config = dict(
    crop_scale_min=1,
    horizontal_flip=False,
    vocab_size=25,
    text_encoder_layers=7,
    text_encoder_norm_position='pre',
    text_encoder_fused_qkv=False,
    text_encoder_bias='all',
    text_encoder_inner_norm=False,
    residual_init='none',
    optimizer='adamw',
    beta2=0.99,
    warmup_steps=360,
)
Rows from block 5 of the image encoder, named by matrix and row number. Each number is 128 + 24 x the weight over the matrix's rms, rounded and kept within 0 to 255. All counts start at 0. Numbers have three digits each.
# convs0: first depthwise 3x3 conv (encoder.blocks.5.convs.0.weight, 224x1x3x3), a 3x3 kernel
convs0.0:130133100146158115129118123
convs0.1:146113087146127081111111093
convs0.2:105103107142143122140139116
convs0.3:167166153141107118123106101
convs0.4:104130118141135140122135127
convs0.5:074090135114109144167134114
convs0.6:175144126178114098168089110
convs0.7:148126113150126125155143145
convs0.8:172117104126117149116142167
convs0.9:128170162134143085153100089
convs0.10:080116139099157177145165160
convs0.11:142144119158174121162139075
convs0.12:105103153126128156116156163
convs0.13:141155156161092118122109158
convs0.14:121150172126105122150138124
convs0.15:133126123135132137127126133
convs0.16:150142137124098134159172186
convs0.17:123143114131132124131114141
convs0.18:146144093137135100133147129
convs0.19:144115111164123123173186149
convs0.20:102151161101131162088099161
convs0.21:133157092151162092132119108
convs0.22:125129131138127129111146119
convs0.23:139143150159150118119119116
convs0.24:147150108127140074122099081
convs0.25:140150150122116150133097118
convs0.26:121134121119125129130133128
convs0.27:120128115099134147103130137
convs0.28:187146120148139125096105107
convs0.29:094101078130124108153150132
convs0.30:181144125182123112127123149
convs0.31:165169137162139109170113116
convs0.32:150135108170130101118075096
convs0.33:145158183113147154115123101
convs0.34:158148170152127093118135097
convs0.35:108122153105107151100113142
convs0.36:135104145122095145100114154
convs0.37:169157134087127139078124126
convs0.38:149156111147115131160113150
convs0.39:177111103132070142159119174
convs0.40:109117099125134118171138112
convs0.41:119169111103123168154082138
convs0.42:095117167096171137161139076
convs0.43:134136114141114127144129146
convs0.44:117127166122105107162140084
convs0.45:157141115131129119114147140
convs0.46:168136098155113095128150104
convs0.47:140132154091101115090128118
convs0.48:193151139171127118125117105
convs0.49:155141160102134164100141127
convs0.50:141101099133130120123148124
convs0.51:129116090147124127196156125
convs0.52:122138168108120141070105115
convs0.53:167171135149136128136107117
convs0.54:133124150142111117151119139
convs0.55:118115136100144149098147149
convs0.56:120120147140140136121118131
convs0.57:127133111118133138146117121
convs0.58:099096119120119150143136156
convs0.59:149162187158117135129116135
convs0.60:170196180134119100176113117
convs0.61:121132138107121134119124123
convs0.62:151145137095091116126128143
convs0.63:175143097136082130112114196
convs0.64:166155112163129106140127123
convs0.65:129134131135124106144141124
convs0.66:124115159119136125113144128
convs0.67:169149103184146114160153090
convs0.68:148140150139125092098135122
convs0.69:149105155133122148103115144
convs0.70:124132131105121153113132157
convs0.71:109119146147115105172147099
convs0.72:110110171127102136114109113
convs0.73:088145145107099162130088142
convs0.74:131124132127109129173137148
convs0.75:112127170091117146129141160
convs0.76:113118108133125093138139102
convs0.77:124119130138114129133136136
convs0.78:103153188098120169122102120
convs0.79:128129131133122131130122129
convs0.80:116086127118154148142146118
convs0.81:097121161107112145160156169
convs0.82:148157100095161149112087126
convs0.83:061137140072140137116135133
convs0.84:129121109145161077119128069
convs0.85:135128113139115120151127120
convs0.86:120120162117105145124144151
convs0.87:152139127140119129141122126
convs0.88:069126153103167115103127067
convs0.89:156169131135159165120125153
convs0.90:112114167114103166146119185
convs0.91:157127129152129109162129131
convs0.92:108118167136080134151162123
convs0.93:124124132130129120136131131
convs0.94:145123111142128132119114129
convs0.95:158142087131162134122145132
convs0.96:101159208071103180120114112
convs0.97:122138122121108119143142154
convs0.98:141115115126131147127133132
convs0.99:103139123126150090109129107
convs0.100:098123119101132096095094093
convs0.101:137096097147120113164160162
convs0.102:090128152107127147078110115
convs0.103:132133118099084125079084125
convs0.104:152146108126144134094101130
convs0.105:172153138145125119139123117
convs0.106:073169144109166111148128086
convs0.107:147146178121126144110108146
convs0.108:103145160097133156107134139
convs0.109:134117096123173087126116103
convs0.110:155100103162124067142165123
convs0.111:146137137171132120115100075
convs0.112:065110144087131132120137155
convs0.113:117132111122135109099104086
convs0.114:130131124125112132135141126
convs0.115:126114127146115114143133156
convs0.116:094118116091133142097128137
convs0.117:112097093090118121126094159
convs0.118:172135092132169111095126120
convs0.119:170137117123104132106122170
convs0.120:128155120114125123129123137
convs0.121:140167178097121166078096130
convs0.122:170132091152127108094089068
convs0.123:060099114051089127117127143
convs0.124:083105158087132149082118124
convs0.125:146109116158107080124115097
convs0.126:104112131118129150130134141
convs0.127:133136133131127136117151173
convs0.128:131119130142128126143119116
convs0.129:129147111101111124103078116
convs0.130:159133182141092126131129139
convs0.131:108120162121136152106122097
convs0.132:125129128127127122128123134
convs0.133:143168165102141162062105134
convs0.134:116104134097118136110091110
convs0.135:192165126094094117102160155
convs0.136:121110116135133091144138114
convs0.137:133175117124156133110120108
convs0.138:158189187149128131166121109
convs0.139:149126082137118072146135087
convs0.140:106097118110135168153135167
convs0.141:095139141062130133085153158
convs0.142:160171182117151167143115109
convs0.143:123117128100123150173179165
convs0.144:102156164097129172129135162
convs0.145:133140154113153187141161167
convs0.146:103130112127143135139132100
convs0.147:154126141157105112138112130
convs0.148:095101109119142113151146113
convs0.149:177104125104111151087140170
convs0.150:141174170146101131098134131
convs0.151:104122181106142166121155159
convs0.152:070092112089130093131132117
convs0.153:129115135142125147192170202
convs0.154:142148171134099098170139106
convs0.155:127133129122128110136131118
convs0.156:146121149144090121155139101
convs0.157:076087116101133119151128103
convs0.158:123121127131126146117133120
convs0.159:133118129136129134110146110
convs0.160:117118132160111138131114122
convs0.161:127161116166139084126096061
convs0.162:132113125119068113160153219
convs0.163:118146184148154147177168121
convs0.164:152131114128140133116104148
convs0.165:081108067126156115120129098
convs0.166:147116126158122106166148106
convs0.167:161135106156140120200160147
convs0.168:126136105121147123123131128
convs0.169:171123170143093122120095136
convs0.170:142137185132137153116112132
convs0.171:121124123134124137129108142
convs0.172:154139111149130088111093066
convs0.173:135114107133129134088137143
convs0.174:148121108146142111162112109
convs0.175:127083099122127145142155154
convs0.176:113136157102122151127138150
convs0.177:152126116145100101129094091
convs0.178:115104084149121101157136107
convs0.179:133135121107117162130158183
convs0.180:145115091140180105063106116
convs0.181:141145118111115132142130122
convs0.182:065100093109124107106108104
convs0.183:134150150148102156162115143
convs0.184:077114174114123137140140077
convs0.185:130173170097112107125126100
convs0.186:144107119163113124210143141
convs0.187:107075110120093144161151189
convs0.188:142117165107074100135153152
convs0.189:136108116136125099152120068
convs0.190:120131116127129128139113128
convs0.191:164098102166132103171161151
convs0.192:086149203094135172127147141
convs0.193:085109108128163116148132119
convs0.194:114107106127132120122112145
convs0.195:147113113150117131178133134
convs0.196:139155104167157081159135109
convs0.197:132132131139138141152175137
convs0.198:103103129089121172117142169
convs0.199:125131122129127131126125129
convs0.200:156116104133101142121125168
convs0.201:129145178133146206112119160
convs0.202:118127125127132127127131119
convs0.203:129127135106111146139163165
convs0.204:088126149096125146130150165
convs0.205:136127154147101120127141141
convs0.206:138127111122125137131140128
convs0.207:087116144134109123121180146
convs0.208:173142086150117116111126128
convs0.209:133094152134107151121118145
convs0.210:093083118134125161122160166
convs0.211:112137088151144087162122108
convs0.212:148115111157099085168155129
convs0.213:114107135135106108182149165
convs0.214:168120093140134111109139142
convs0.215:095116174134112130167155167
convs0.216:186165138157118120127116128
convs0.217:103121118129153153106147173
convs0.218:091134075099164112091140148
convs0.219:125130100097127135153083132
convs0.220:125118131107137144128133138
convs0.221:112141131123143146103126138
convs0.222:128146166131102126154118113
convs0.223:135145093135127106148124134